From a checkpoint of a small audio frame classifier: arch mobilenet_v2, 34.4 epochs.
Rows from block 4, named by matrix and row number. Each number is 500 + 50 x the weight over its row's rms, rounded and kept within 0 to 999. All counts start at 0. Numbers have three digits each. After the name is the row's rms in percent of the matrix's.
# convs0: expand pointwise conv (model.blocks.4.convs.0.weight, 768x192x1), inputs 0-191
convs0.669 098:481485552538493499474542452532538530402503497390524515504461642478458420471553495495538426405533487498562551443565517495535496494556524532505439515583470507451519418439527461508472505527482460565466426493484563487520511454431477511478494473511477445427617518496405527425472452573426394634461478512547478495578538508425540548578460458479535525538514346498532411549478407488440506516510472530474495547426501484559523556522471502478486503450500505617491519521544517441464472539504570649489548525546438523464389452539469467420484628500562465508485468426506531448541556535560463528
convs0.670 121:479518492544496392405444490549469559656463533538521540499502529560462407503565514459517495499499460478433576418589446342446530541492391460542490555562515418433606461451535466433486521457535534544579564589547591590477464540545502436528524453495470510534523510516504524532543520529503428554453468503445524524443534510481524516481502485577539507432437507424414478456425499457526510547406566526526515528441520526520583472506500442492549500528610543482520549525557476557547516484471574546546574514499518569445509516516411534518483529524513588468587456525525459421540630509459484439
convs0.671 090:519529486462512564452423549511470459410572549512595348491500552405454495565472424495553530458483563535513543547480450536543530455500495427427476501607432497497506426516542515492475546504490566499518569459444510449476523554437454536499558580547490423480548534542512512520453431466483503444512524467528520551507533533465497530433521510468511516388429558498457570404503517514509505493465530553518493494500509476564428485417603465433536605562431462541514465571469429555486403469499647379471550449458544528433519513466439522401476494479428450383440477563462414488467493568456441494
convs0.672 097:506514479531556458457433502528518396535568490502491426541468522555554513459492539521563461544528469448424464499551510435463458603456457391511523516576530468505507424363460544570459450565576420554434488478501481438518482447518471502522466568475560599558479593393468433449484421568592533508547480452550494492536606478512514538501518584546527464466471485465562433401608413559480494467498455486500480416473490497432465533455464346509554602485523482372522477568530488462504468510542488476562524601549520494475447490528565551463541515563491548420485504480533486533454545454453517488
convs0.673 089:558548506523485543475539554535560512516436527501359474497480529465476410349474528468499496526482546442507514494580572477534489544474502458432493504580554480463539472507463456516460580398505420494548497485456493553508512498415513537469445407482473459486485556465453488438516538580560564498575584528484452554454482510529488517483566510431440566485547527496457388549546520485542505519414553533447508514615464540456501477430483495604554501639520420438454463444508507506559458481535663538482498558460506569532498531553520427555479539569428433483540611565482521483399497471440499586
convs0.674 089:511506482487466513476437495532522577500417446536521530457408505469505506463582393484520547504401549484570449544510486513499459487541520492514512452537473632478482442486464459450447563449510482546554553518619446446514523526598597538579533549602493577484471468472652516478414469460488491456357499482514509434504472417582539533444568579495531461523505464538573502510447489530517512460504441418461597472476511506465425490523488472534484479420503550458568596520436548508486420567483439517579485577603470484484411465500506531488500463499502499561515481518362507500550530465600497408
convs0.675 100:537494548531525408497419438499497482474439502616482533484517564495539452489381523494460466483550501491508456419555532517439440578554572535391495529539448444479480547466492370507457473488531588467544516495566400426483507589564534558558416442477426483460561601547523561436436523520534485534431458468389399582494502439507449496488552476507446499486436484504503443510518547482528606560368497542533470534467465523443520431524505490504523527436481452402564592516481509523448487465469533570490553508496506545523461505542516444588468546492483508455491381565457619539495411467465478507
convs0.676 111:518535501431507528556513537499425516547434463523552503590505447461515584530446487453539479472505514479510532480491506441504470526641505549501466505452456551427539364487480495509527451524585513484440566492478547510531435505457511510545494377560607483465478492404538519447457465495571481495506603541552433518485448561486516514401583487598543463476481473563446456472577380472519493419539550495524397605617507547473614573525505482505570454463442474504607533498472448564472466522503478471502432519511504568531536558468479401478418445534550438439514458499468533529496498448521455361
convs0.677 103:522560419497471477469513548490404458453488600486574615463491525528514515432551471596441474469518500533545402462490577490579470549559515510462443423404485471526409502533437629467465467431496504488620515528460454514520524514544527455554470418480510467478472497503564513504544481531504453539548447424531509500441470438479363421482498454397538535407587443511470507524523487453481536466466504524436594432630541495511543486426446492456510536575573473546447542558494476508498523515396497480439408471496503519519540582501487482481436455464557513538581443430389530568498513532554571537
convs0.678 094:468562406569443400539537568447456470464547521506445518503435487465412542541478391524507533578482564481409527541354485389494452549469534402474475502433518505493518498487452542501474420552578493412587510551494545473526448504522412486534517549458569528573475465464575396569605484485468479436499593527484449534465473518387394544571391504470537496432487464488592506585507440486430473543527463521512539512503482555512620430531472433497469583418502511529447524522459532510545515453435572544525505538443470487464464476530528495547505435501465519489477475456525584432450518552516475528
convs0.679 100:614528410493548512494493479518509594495552601551521552541509503432546537417499517513575547522563504531493514460471453522498509449416528531540523468522478410574460388541580571474453547482439440477500485449497457342558455501560534510484562495523432501427506375429571451562438487490540480522483415477498530538517438446490464486622441454516494526496500473523564653423552515502515479460551489513592566500512495560462574507451506477490494536520580476488425450480477436522513457534591522464512538467613458547445512427462509536521594565450552568570407489572497507474457533523477564470
convs0.680 108:489569608492529521569521597573518544418572468530529482526597529481498455490423513583503458482626480447552472503481518486558457510413482517525479507523483492588423501480390502488442577487467502461570413611468579549537443517475446526500499521519575506503523540591397530554502480522443549479551558477506513414462568457566508493571477431572517517473464512435458508539540534528545514413579512491552539494491478479546490451506508433549434570476444508464537529603492491563512588558434492454407536544600369486425528503499532497448494501567477579509538564492499531563476567399488576418
convs0.681 109:504476471585483387526535448345492477584466627499537434491523542503513433527466448466455432510505547493438531513535501543434503458555567606492490600447451572436444523505554562488497447510365467522590435488494552509456539440508489562507566494473600490416470494470468462487564454436537507526473593479493492542493564508479522568481459569549535542541476449589467539576465509448467485485432489448444421504547440450509469542393499480486440514551531436417533480526474401461468477466502420486547499450509426576427511529530546508523453615515515442485438407530509541471529546609500481454
convs0.682 103:572575488504519486409472501505498466489521476497557423424520484555636548480510586473445573547539522492466415526507469464477428484483481469494519554521555451511490479516439408539548473499469517442464482478579500518523523588536574364533512499557510555510489544513497488422496458517450539505467488509545538687483574566585558604513454520462519534528478526468473510522575442443508494519439456559453474562490441518534421531555532514499561549499533513503457422560410482497503508455630541440506422517532575489455476510467519383438490502425586448390472571437480482442538393399522519454
convs0.683 093:465566559544443486512504462546565505499521490593442462441505448454540507464583471548562546559517542512404480488537460493480502429456507510521449551461449543517533478462516515585447412488530448499537511414413557465476482463447439487546538488373523416586600570538505438488480558483464475572539445418473468427595515601498432493476502422463443555532544471533509571491573533560400505455573520488523456472514371548525442508436529422496478535481481475471519410516561475521507525553492495445486503489447402502520580510378520540556465548500425502412400533457527411572505470515614527449
convs0.684 098:403445567493508461546440511505558556518536572439415444494531433557464556606560505466534551476481565498443472443503433534467560462505393518443499533448499574480568479468506521520447487453479558511559486509541424475475392469378491497456506540451425472517391510494419551502425542427519575508466480527570601483563549512499487475496458451467476446523573524426493462536516439524440431566559478599541557497578563487590488390449527547524547446497446480467428448520455582414553456534567470471522557480474544458532495499484491529486368532494485480541605432515574550531567522495510527411
convs0.685 101:528564491518558477426571590494566488508491407544510487530476561507529516452361498532426418508473578369558481536483457529585494516484493557522509510420492502530460543534488458478415493403521471517491425446442377465503475459510530500507518441449426583549507607495484475453516527421437528460601448456454514464465500460547509509566506517430560500490487497370508474470471449476485526551435513511420524598485445486454557528584508533531601522506569498435473469501528484500465558460475434512475455582491516567617478455441462415455582493444481593459591528573516569485532594534541449535
convs0.686 095:547636444490495512534565502462530466486536538475559524560535546534524388510507460480520530549554445452460475391550442481474469452535566473470442620463586564533517634480485486543530355495362483392444503496479465519534470467502507498423447505497510530467556563540475537528537431587562443470466494535517459529514571511484441385556516625471504469442454617537542489522514442516431484505420516490492520539545579562527522543475513585505469574451572517515429528480477452498527443563568605523464519459519529447451475463472577488467579502540534581493427486485477480538491523444445563486
convs0.687 090:487494619539487458481490499504511567542490468585508573475548523449429498490526505448520522491518465540494456489597527418507534528554513576512550430501442491517513481460485495563516466512512514558442462544516458477373561505539431519489511479498601474418418425482479520546463541475650439511463498454505502590430463508549457474521469441519536534540536604511432381395486476392377508429461584503563543536511472470504544515496495535564520483528427533448496535452574527392459506478568465548605562561493521508480536440529503505440607484563443425480552576432546377441566477483502496440
convs0.688 086:545532490490458490490412496350519551507446476461444517513509581570481509539565573495480472529475427446486497517473449495445551480458490568578530432539418438426443455593489447558487493493437475554550524468494501547611438497544579484432476534473511551486560466481568574481566473550496461480594475560526481488536478423523473459508501512420513524576437465492433462501497517430548464570509521507485505571442412545453458488501540430471512498569500527671440537419574424435439561452485502620520469522568468521568434445489572530523473503462485487373492605495550517433473465555476400513
convs0.689 087:514595505451427520491532578512549517495449451516592523527556491515509533527542416486509568500478450491528498467400475551471497509376441549456517460543520535545457560536432442453531460551574485545524519440567579555540531502472512469510496549529500500498546621471547499580469492514500512538423518551452559464597488581546499577454471385462532527486403553455432566447548439480455445579527452472466447591358581542476408590476446376452468540549429536454476490534607527500496548460462481503550474508548558438537495448508546546459478414501564506516552452528453534438529494448489515390
convs0.690 104:458482468518516539491490555446566547556416434468465464454466494550389509517467499537598454515451531551495483461448401475520462502396603437481420471484409492477480423456495391524479486550534414457487494547485589547509540546561474518500464466508469528573540494537514534562409531537602485548529499560541550422538663472523522431458519458510459459572544518606460388528550495489458501547546487383496462520507560505434426496493525501472502526547465431492436449582480540522411475541546537507504427417525411578401459470401499488532492472509499477599491504465443528557523446509487415481
convs0.691 115:562535541527469504534494529489451586490398473387479629434499579554517464501486524453489539514635539492459602534481584527562470485582497515581517511489483516470529524502523542505533532532605572465481478442575473491522458414438615510542516496466429543385503539507484496560544509500421493470520535514515483552465434516526433611475419506534554429586454528586525481496560456535467465459519494355474496575514456413473528526524436467423404525439527555478536513527564457483528463471541364473471473544575508451588450461529533537458590456481519507505494528479410556482488565561486469499
convs0.692 105:481420482489460511463486495489526531511380502404494481456409501491494500522523479415515530495454523537514589393498549396517474541462540496510485617506485575526498505550534456522558522456450522585486533544589517429547479514482480466466535596522447520444560471491519544416530564491474459515550499450462508488417631533578489505478509407553460539468585553488552510543465449540566485552516431469529528518501474474458531468517605456570310539484540519565545470387518465529456484471437407530452423515503475479453528437477433560429486479517641579497482593462480533574522411532466524490
convs0.693 109:498476508536525461520544510463575475444497474590395462423462531478462514472544534535582529448442501544438520474598432453422521455531449556541495486491442432474504470460609457517465473545472473510483476510515493521507458527537512549456494463395636536564453496508505532510569507471545436460528529432423470398504513506507541601531544468496543628539534492563582580602439444588465531438494466408545401534539432531549469509546553505409440538443513459511584496473538535616557520451470553502465468566499463459594453574440520591457534501541456484463517477415609521493538600492517512490
convs0.694 095:510460462551497534436508418427487622482592519544517540492440555519581482460430479424501583509452508409524438414518556579476461489572455479531523542430413508501458473469469484513566559512471464437450495485467511471516517529453501486550454513503441443438430567456536526498564461568577573465477561564534509561461477596404458478554480451500498492494393591498542536545411459541573512544414531467564458512583499443587561503596584510444525497514458559484492444488512534384488551492418418543481477489468542464449524551441437442529531480568525580487532500445471475431473386602459480538
convs0.695 103:554520497511401579495465540472561527512499502466541493516494511476465458559505408585597486452460647536555503523564460454550470468420508470581424374462541569528505571406508541575431482469614416420456498551523520550453589508478458536533440469464468534497540407478504496568482493504521488533453481525487510524484375499430477506456466509540461568480411522439416544510468466486480483551494502471418555482457517514422507396438517491525558485542397537465560483537574480513539571535562462573468609521487483517419546497447483464563519496580503548426472384585493510482466494560504530585
convs0.696 102:482552416453583502481391533584513542519493440503476470583519563514529492537430481458503472415384624511517487633531522501507556393489538493516506409482516443456485518515446467520454495517415519618390547456493432539536542494540381490557484492517453458482453531473522481589527458514492557484484509498435508457470506553528525440570636501507564484513553491530534493480572457551518499475536448482501572459462566485514499467576569448444533473579464528535491402486466440502452469444468486507565503530567478402502457501360525538458508522520543453541482404518440427567628427448509489507
convs0.697 097:446485545466531454625480573377436428510550557481451459487500534536471480368489504518457483436450475628464507535500468504469472520591496499442541420559486445538518440467487449489553658515570572477496516513526589468444549479583506478539516543540480557468503455440584447530511382560474545528491543506460482550498506469404508555599434542358468588465513482481465562505480455459488447551391469528485540468487456502429523430518475566448533482568470440576531444578523507500584512543631523521517528420475438508474506456487490528521479475486524556552538481508424487511514494406495547527
convs0.698 087:364462535542566530378503481529533483511482533545511544512518568532512418548554417485515489506495611547514442403559454554555534426539508441479508570501488418472524616451472509514542461533483429537474557546503467472449477506490534518405486479487453533529509376518401546411442521434429523446502545518548507395391505559521484419466471442452615503529445532568544397483485494593430479491533497523542561482553472532514472513545398537534525494552481437424617526546547509608444455484563560460496522540543461542492516490525504493496497534480569482556471547410488493550554451478402538481
convs0.699 103:586545536507526477411482595591478465556476440520425544520512563511456566478599536439575567505568479502422528570484502532412498547599468388459515468479537490384569495471422476487488468462456529486468558509572467543458495554453502562474505501584499539505468475473534435494484472425428465576516510562425571516568524536574470483405538567541573566589553455523639529506439528469467543555538450532569451479563426483572554410492494481462477544472484490464468476404527496499623474447555512531470509517547481500500513497461478526567543506550446523396576535455519606546559481483557483452
convs0.700 113:482555449523475524612456420479589505551461504486613615579492462518544453500508461470474526547524470591424514538549413402467432438472571527514522491472545552482415489507443463516563473494528502541519495432517514460432546403435427449593587499563544493490425502464469527500471530461457509433442551563536497486538514544474393452463529512541418504513507485479472373481481616498433432518479516609544457482453568556543539497481518485552455539528476512488442499532491448548429517380506498565473558485529541402519369451454524467593479550519448483520580499484539533505510562472542394438
convs0.701 092:458464457482447518431419504427511504530560474542534507547495513532555504492575496505410533396546455484474460470517510423453485542558493487447555443443575492497522558442520440488514570478554446518457509485497456467560486380475468597447446473511493560529499542492506464562508492547550529525507510427484419517520433557461615488517433426635528470464576547443544576524495455438560447449461576495488464513530512459507453527475565490462481548609418470533452609445481515586478571541466552557583401554507545514505560482489483431451472479411459489519492413625468583389451585487470491590
convs0.702 092:550543510443489484512526524421567491565498516476555572529530549500517506522499476394533552581472496444547482501562352488579537556583602555503488498514586526541555480514591486502523508472446495468527478478529520501461514443435455361538567615523432539495496517413506533519450583562485556470451445559467411563487526455522492446510481450448479469561464493537510464565528502533499446554430508547502466494416506596542533486533584517449462535517499552598539427523405428430497560547516627521516430361532493526463509379463520522509576579454442419495554526530502514500517536477425537543
convs0.703 100:530519520511423491598502431516475517530500453562467469483473469434479475505543568587494473536486483472440575548557608561456515564544460480503513535560501421561498596558475554543434455448373597456494509538472503479504574414489572415501569466586549443462540433515493595501390504463565459492563507480532428554473489449464432493497509414431571440423527470488568526471601483552481494525475501565570524579526445569565496506495456385426505509363495482475502538570460552531480502429410450492483516504556473474480485442508423541528387550506505506416489489503538569471534549478535539585
convs0.704 107:541476492527497581428483398423525467514503428519506477498538488486471451453489530534570446599486519554431407472587473545485522479398560450479466507378431547505517509555520495478346493529468413470476511472563489492529473531455521520570560401482532484539609565457588473499519556428490527501560377496478584467487516470460574493466498471441515420436563491416498433445433558539459553553514549505556452497452506451415548469499422473482529520501529484496571501516503515488485596484593466527552409530532567441580476478571533423465488461446591554469502525512429545580425472508547442416
convs0.705 112:534438468444519559426485562487544490528486406489529478479524468537594513491490422550517543459524601523575539477529434538372512534441499466413535569554452529514523602465483507478418507462448531514540546499519464437523446412442595490592516505456561513513566527554435457494495465441487544406550469581423539587506486450443429492458514533448519497528453573423494493519565455542529366434534550471505543478508503532470527514424545543560322526563517521541591553499589455497438473479566461454485457511479547468526439341495455471473557561469522554491490485553555484524485442558496509508
convs0.706 107:546543559559549490475520528507478463504536470502421564531564442488435525450446492575482454462460485459464452393498501426471518501536464454598471499530558473442545452477553514575505504548444584492371495482507444501466517609545401475432524532481501504459528489530562547669488501513520423535543555415589507593403533510521482527456450491502487405599429509446533518370465469435455414545505517536552451632489504457399457531537513466503532428476516524503449548538509481491408531410492536484450499533417494432464460511532581401483525515570495455527537544507493502464577463569458470529
convs0.707 094:506449537380463525575526558531545489506504576522468511533464485483560546583472595528532591517617472529550533478586476522533562493551436556519458566489448467514517522526448498464645542488509500523482511466550482508488415561519453434455525565440473448530589547513553455506554530574547524538513396481504549422527462439426445466492585520508526430437544524466561468449559510417509507474470547543518512466367459521533473524400449464405529607577523365470482473514519502436431565532597521496499460539533545453553461455548522427508515566463514591462573476504467549518503490626524505477
convs0.708 101:409451557462534398524566538532454468505489509519495519424526609492473454564546460520422480498511549460377411576508515438545451517387508469498502517508433493538553516524505430470438465394514382517568477479523507536490482486547472567491360501508484489507494572437634470564539547476529547408502523514533558574472553462525509407484463487458514541536509483373502439525478465495470466539381552476490451516507498486470520555442560510512461518526558497530509543548424477556487527444507481595452558552553541505559514488515563525443357547442391526541513499443430464601579517519507507434
convs0.709 091:472533416485552456401522464488426527498555606495525525608455530483511498414519496501533421479494421508484439603529578452520559570531451468425481528499541574502488504488539578443466409507501414525488516458532441420503543557404445597513448518536520560470447495437473602462479445448532447580466424552591569500481446519468583540411493498497537625493458540536459527555475506424521500546398455524567607539463524477424505526457511470490449523457470477518528488480445509616484587508415449503486609459497493486495606440478516446438533508509464512451465446520566471558490564503559477566
convs0.710 104:572403565543500507434507450563507496465485492417423429490484452528520431477412454456451553477532439492455544479560431461398549468501506484472548521512483560497522451532463509583520483570484616531489516447492462517483439454436465483482502538428513443530490507462449450548490496462418509442471390463500501421463422559527502483482557549444521439505604525511373503534583513465532393459461444551559505436448501463459494518503395415530625514504411478446547431480507440547478552492491489438488489616466580451490323461544470476599556426512485477474480495506567457521415483512510486483
convs0.711 106:573470564463565518536566552450526476514537424536500532487466426448552526391485421508455410429507491446470445521582417580472570515473531461504419474556546492522490495487568505526560480535491536484591511405538408517474441504485548559475468532568521455516575475472501559433468538438561549536451623467403476505476490536487400538534427510541481524533464460471587427484538449533540563462512486545563489414564557547471555540569469563371418508426460514597449497502467420377447539561504489510456593513552495496419452485520535555542535469537511474455503472479530469479518445562413449418
convs0.712 109:507552446592471524479361505477532495476485469512499529600580500512543443436445491464560529570499519520589519510525481522545515514514597439488510480495475432502489469469519536512538513444573426440508479410549415550537518444411615467569448528494511546454508426519498488526510565515543444516463514451491395503582513534595577481571454528517394529559511506492483457423420501514441469444534481418483434443498522467560482557491469501464558531448576455463583540558451443581441414530555451425542452457551564498491512498471475414614630477535520462521587452504490547561434390517433471516
convs0.713 087:574537522520428480571572472618421580413468544492561508599539499448412565551420486552469558560464497529456561469500468524580572504510555536541505605457546577459484530554528475402513468580462446479496486536471518434466525525466506498454598491616511525478416451496472491498401484501420509470530413517582471433500546435514469489514557504434487447590486488454471434468443550478585578529532425477480543576582545437517498559507526437530472463504471471470456537419512527528444610506440504562522350485567504567459463507490489473519454556575538494453527492518479477404588500479531499465
convs0.714 100:428469510524524525517552484528483487444517442592425528432428470540496481490618466511524536525436517570378532453532521519595553497532588532458544461551508499562529437534529523499562505466434600557494469456467467617486512431476466546604505517546581529628470534515524447552530542546543473596434440549509452520481508574583486439471470582477533506434502363449449517526483457604464480487574435479434489545494443487528493508443430455524521513530559510536560602491460528470524499579521554502536473573531572601427480497559529418504448464364482585490490543565498456477507517518530529463
convs0.715 094:484497509470550514506526479427452475407587537482574507525520505562545561523579570460511563486442454439374517547562425571400514485507503529457466548482407500461579587496488528455535525488483515512467465493485556486414524503513566465441531516429430638583552417437498512499579410461548600475503479429525511464497496586584561474444538562559425367490471418493514472524540457541570524501605551485535492525529530600506375508513587444572555488528474465456478422500485515479520522376505519422466475516454475449556485435464475546493536480439470485533459519484465477496556448449474555539
convs0.716 098:502517499531561493504467422496594593576443525511494546459561469521458535488519548475493394571572585427547479528494371436532499558507515578531572527491469546452418508482481474476572562490441500491578512557499537537419553476496508531392469568482427627567495526506498522523567524506433483472512577532507448511477465549539470480416401563491535465559455456543412521419477545418513569489511621491490441512515455522485536430539533464555509537505509566551480484557521410501407535503523482489510467463491450506542524493429578637476440496493486537560511415532386595592581483486510438461
convs0.717 115:551452517428481607588609576447516498484519493491497513491539580516508514556409467505468479527534456504492424565557481472448558469540578589478428432559541451554487480420472489621545521480420472523483415443536444476537537454608571487511480513481514488443439451430418553543548437508548514500605498475476510463486567451405524550504542553543499552542497589459485545571494564484520501452497528437466494458544607497515509508527440478569533572494361480424424427543493499511520480407514526498490544527493588518480571474444577522570455538527438573521452381446455568510575519438519538517
convs0.718 086:468467429500547508479548475502578409505488498521427583487382563423532578556528421511474508513547432541458507547502491562445439476375443537528418537486432421515475497519490427498475473501506524447472465554490544511513542551459504480436509537574542484506533511471596528488473444509453584498529517474464573420505535520473496504499359404469490457446423542541559550554438417396524403503536468471614494446509479508519457527590453507481458514485508462435470536512449577559507497562540520492541429511437382462460462585505515528385604510522427476487483474506507516623514586440433479424
convs0.719 088:501492483527474521538508570489466482543418433469534490481499523414529504384511456519454549486521494372559502410460543445429501510483473513627517538451478386501553520533489526516514415542524406498461466495453450549440527446430515471523480554528515528569515543477489494492541488500549568518464538464446562558580549580515571503513449476467464525447493435431524477432498512510479557488617427570525523509528510534424456455514485438437553587416490477523499419650527497491577456509449512490663544509436405468418470382517454529505462500493517547586419464477497593442553473587457489520
convs0.720 094:486546524475494518464549538410464431512512607531486489484501570489613513483541500469427516416435406511528467488540481467572531480522478422492597482426545509521538567486387534589484448469512488454503464530458442478649562540445567477520430490529525499476482529481538471596475574489597568491522497501459425567381546461614474505549502427544559435518498469405512553481532560492489384546459539462546540468461473548572509466511434486472544504464543547484458549621485429534480456535561542407499550443511559546459405438490509482468526609530498551453475497446478470499540565542555429435
convs0.721 101:398516429504490449489525558485554549558509407470468511468520533453498516448459489580495513468445591418628349572458421556381480542553546408566440521535519447456470448449547571524523485478439582554412539585444390484495515542463450466438459521534540522457574468469504495472554519497470489470536539534613528437485509527494464472473480517506542578562544532527497442513441459573454448456528439525487523512595529514478495452633521467538469482534492492545467472601505433487623482498500418471472481403521483520534531563537472502465476525459493396510438538524525395516558497462553564501
convs0.722 091:534433465463563537500529476385598505477520534612528518481481441402453546537437446546550482503515478466464448456453499518447446445497493538505616531576467468519560520463459496469458523579530551471503433421443506474428529554462525517532389504439467591479482570431434471419543508543526509469552373399482529536520402442511507401626479475430507415541429483524422457584526451444549569466481497484549514547483539583519468593574482516458453470533454493560488494412475559462508537455443570460555484426469432469415577477464486478411471459507466505468451490470492449421509549493452519500
convs0.723 092:533496510480503520471494551498553516444514482546501507484459536441473618533480488585548529601513523452555419506521488470508544518480391603445513504511510391586533437593386406516499565554507505496561490562449522503501470496471595461486598462568541506544449532485403577478541455558485496495510478460501404531459481526489405525491545504507546488549551504494499518567489482449420481541468464531497480521533447516542336485488496503601499566449534552552559431496519457464476579473560490567491517465490446520545522505388547474489504456528670465485399474481522540477453506424573630412
convs0.724 112:512505464607448584486526489539572544467445458498527513505490465537453598500458531479547502483422509495564568483473541486461528561557569508562473419555491469540516549467568400563479461406567535454450589540513533479503465486547516482485525469450478493511480592476450527530505430428501478460474450517583548558465506445509505531509530476440518488476565459435497504476577483510467572550499492481422473526547393456460489535598454520607428468459585465459457414480428606558532497428543596511306575543610421469504512490478531465514545512437507582430488515527378440487425496521498547519
convs0.725 105:543501386529499424564476411486514462577584542484487536422445545453542583494516543528580552491502503468468594461545536538571621532616454509524468436500552532403534433459517474540540494462427537421483514508575515563521544409512495493448456575489641433480473510490500445511511446526429495486446553462467503472501530427411477518466529556509465475448470477553504560534444531554628483476537445558521400535500454502473440452538480496533539467482509504498465440461475476555508511450493606419487557406503451555447416481510468585380525488423585503477497507462404495482549425530422471527
convs0.726 107:598575553492395511459488476468529491468493475576470532508478444532510505538551484449571402574488519516451483537471491530492471416433348497599477462478457511485501487439530540470482465498545518453426543485434477502467398516513518483499589454394373485489503504542511599517521466526612476493554475520386491450510445518567461544459462452499560545513510437470437459522498523351551451439561452542449450552531503451493494552573474523533546545483467471473527438445514440520549565501491472549483500481532596500534561570516572537616405543519483559503527367467450493496517541468462486640
convs0.727 101:520488508511510495482480483514486571489531540564598435538542520589545488563537489561482533499477422474498583495500520475554438561525604527454521444531508512526558495463437558520524505535514485439472590493534445592554421439436547424471461563566510531515558411502536506674572485544491451387461545454491401480511575549501500561459562602431485569477582479466482465497554575471426514474540571472486519450542508563459462459587553489499501455428494536553546519500557569489479488527605564382416543504529531424375509543497516498546399482602498472458450464490536450490563511536520555506
convs0.728 088:444474486591579449496450480455506539518561434486415432460499476505474486476491482472474447447590481525378470524459534543515475448541442514524461542476506589531429620497519583523483520522442572429481544573529584527522540528509515483401554546613466523592504545496572488521436511492568461509574464500517427461484497454466499490517432512526482432394454489549408593556544517532487485517406459442514526486461483432504433499461514457556480493561331462546505454547559520453419560463473358463523455545521509524501470505471548466515611455547436515391444490414477540561448489505487535429
convs0.729 100:554519457518482492493508455491531420516467438471504521573472460467467451515472525557500519449511456482509484510386458507488522505468491512544616523528536466500498489422506538519499513472464540595547495510523520432479533403427495427493479555500642465435553472390408454602548473491446430537612550541478559467494494500468422473498497531532403570439487465465491389453532417472542512493548463665599476566548511568536522482453474454456506459547374457496581542478449557485453586477472448516493503514505479586433436498561509522524452499538484507582449585501509617489462570499398411505
convs0.730 101:566534415594461582502478471504549535565532504583574323534555580409400485593525621454491329479569482469428483529552524459440509567470468451479446518445483510498567522474520479509501595463427556508412462488486513450547453488517500496573509531480561486436520501550454474552500469570484492490510493493414534553509490555459475543482422515490474535480503548534533511566514574496497558539532547528530551464429486590443506553513426558545450569502534516568493514460404549516565545564555401507506506496465532466522543537491523458452555483515451468535521481523481476467600667439512476483
convs0.731 116:403426566461458493576505503398554599562443506513417524481526511441502449475577626501588501528506409570500531492561508605461481507505516432441532573560504503548377491536430490595536518554506643500556480576596418475498486497375512500487509494505483532491475447483513442477548545427560445492484497388477569454460529556523517470505552454455504534492519515533445552516538451557446458467559459513538467559461496433488450427548481473511507521486418528497485505426500498530508506448524536500520474517512574563473526446430477403554537471425497642476618506472514555450555454553460569492
convs0.732 106:498500569407494476445526458513462551494517504537493556494569508501559530530476552495448631448475543458491518539566461436529578479589566520467446466454397475511503466457667499484461498587486531542516525491477573513542488520542573472487594522501546432602567532494451567471437498418553529475532484565557523578532525431523439586497566599493443460512530491438431502464617568542442457393534505488584546494544485495527511457606488507465374495505457498513485535433479515456489505509456565458534534560481490447564465430509597480588542485488577458450516512392417487443465501544567445486
convs0.733 101:452551417486462512538525488496493441478568531551463528499517516472554535444491509487570495545523458500521511548648460466564540464429555530506499477437459508406542502554495506478447540502562459430542435639526510430599519386512493491530488428474481542445513508479432485498546405458539518446565527447557538507516425534495482509486543487576485509446539412467565521455431521561533622492488517547512566495506494448509475492574458594457486498372539519379462511446582541494488506612477462380527519555574501450529494534551541535469463430573507441534528449454505358459473552489501498635
convs0.734 097:473477509455447512558419465556498562425524424482521563581434436519386518497529445481565501489441484470560533535500473512525556397405544452545529466529472525474501601557506483342481584480535443541487426543574544568548568492478578520496526590525510460466505546571528553424467503439484505604511489490481534586464554481394611472477531565446376545528433489453517488453481497519423523503500467507526435527458561398489461484464560499459457451498455477466584530446456473454489474552462493491496505495585470520567490499482497558402401395400508530492483478506438475474591493431566530497
convs0.735 102:490530592540449592405431417492465526610556502477548463467482515458589619495530508454589583493530577496501475482467501485529558493538430549386412474449480497481566525470474494490584508512508426460532543369489419574519490555491393463538487542612484535470505441515510490577484533497497548534439589468457509503415568466448411588449601456479570506483494523564474463526450428517513474483504469492509549486486543528478440517487436445415413471499484461529511467492486434515490501535510517481490588542414513386429591423482514551472450416464548448492568502504506498480490499507495430626
convs0.736 101:528532516449491445565520490525561496558504403475418503487523567570553472527539469496577446546548522444556576525557523440551502377464587560548531475505442434623554476504557443420471479555429522489463462577543485513576548496474444504520434558598525429432561511597535463513545522501456506426429426504404545571523547513487396544432568626587463437450506604472476506544483516477530487460501474493440559427534492489488464480519574483536455509435432513509442506473560491485495499468470480497560537532496419516480604377492544529392493461434489499515470546567517408545447466518499473451
convs0.737 109:413474468467561539548381499420525467480459507429481500478541427532572407355494523439533601487575481468504417571608514419463472482514494521468570522468563513536481545508491415554573564539474432474590469447440489534545453532436534387535545420438551581525418475613398510556537583513573535481502475451552511566477415534516471453489470552500502609571440567461503442513486474534544446445459467411509447519480516548506526492450452573528455482519551501471515477498480437469520509551491566565524507480517475520563421466541439607553510500526473499492488515539500435562543490493541498398
convs0.738 101:450507380585606423516495528480560453454512502462545485605450513528353437620415513571534508621506509497482406519481505509508538480466519474536519530502452537551385471421374438491582419515483553562561469481555505470417541500476478597487439479534413427523501439502503490479555554518424563485514501467519445480487547485504461486481489470477583398482487475496469465574492470511453508546505533462527468468505428456466489564464557533449449453510450543448560475467592547410441421436570508512456408461514438538504511606459540497410466484504468472502569484492498523569595531535528459509
convs0.739 102:510504500383419538517455489517515560450558480476564530492528565403523465571511522559501497445573526502450503420484446484535503507484482403391451416577421486548403548449521460453530588564434513445393522472526578544505454480489447538519492501465445612463600444528439530466459549442486521537520561381472433487479549467496511497405517585532490498465481494565465503538458537486534485501422523475457607529501536417463466493493554569470505494497595506394538449507456421473512499478545571485516531487643576462480507537488491452523492573529618534438552436512485390541469468518587496519
convs0.740 096:486450539534467515481421549470469461457494497489505493517519489443426415483480502416523519553488502478510575437560437480519570479423565483478569440517541488499499523479438566499542526504415465424510504509469437515520402497483532573424537420517551626523566476481552401510404467458508449526428462449433414518545456509553594439609452527507518485513504479475438515547479429440521464562473546557552500502464524518405487587443389594511557510555455465527490532435497543436549593432485419466395601522569576520571528419432585508457483496522517450574496530547486617559525523557504544507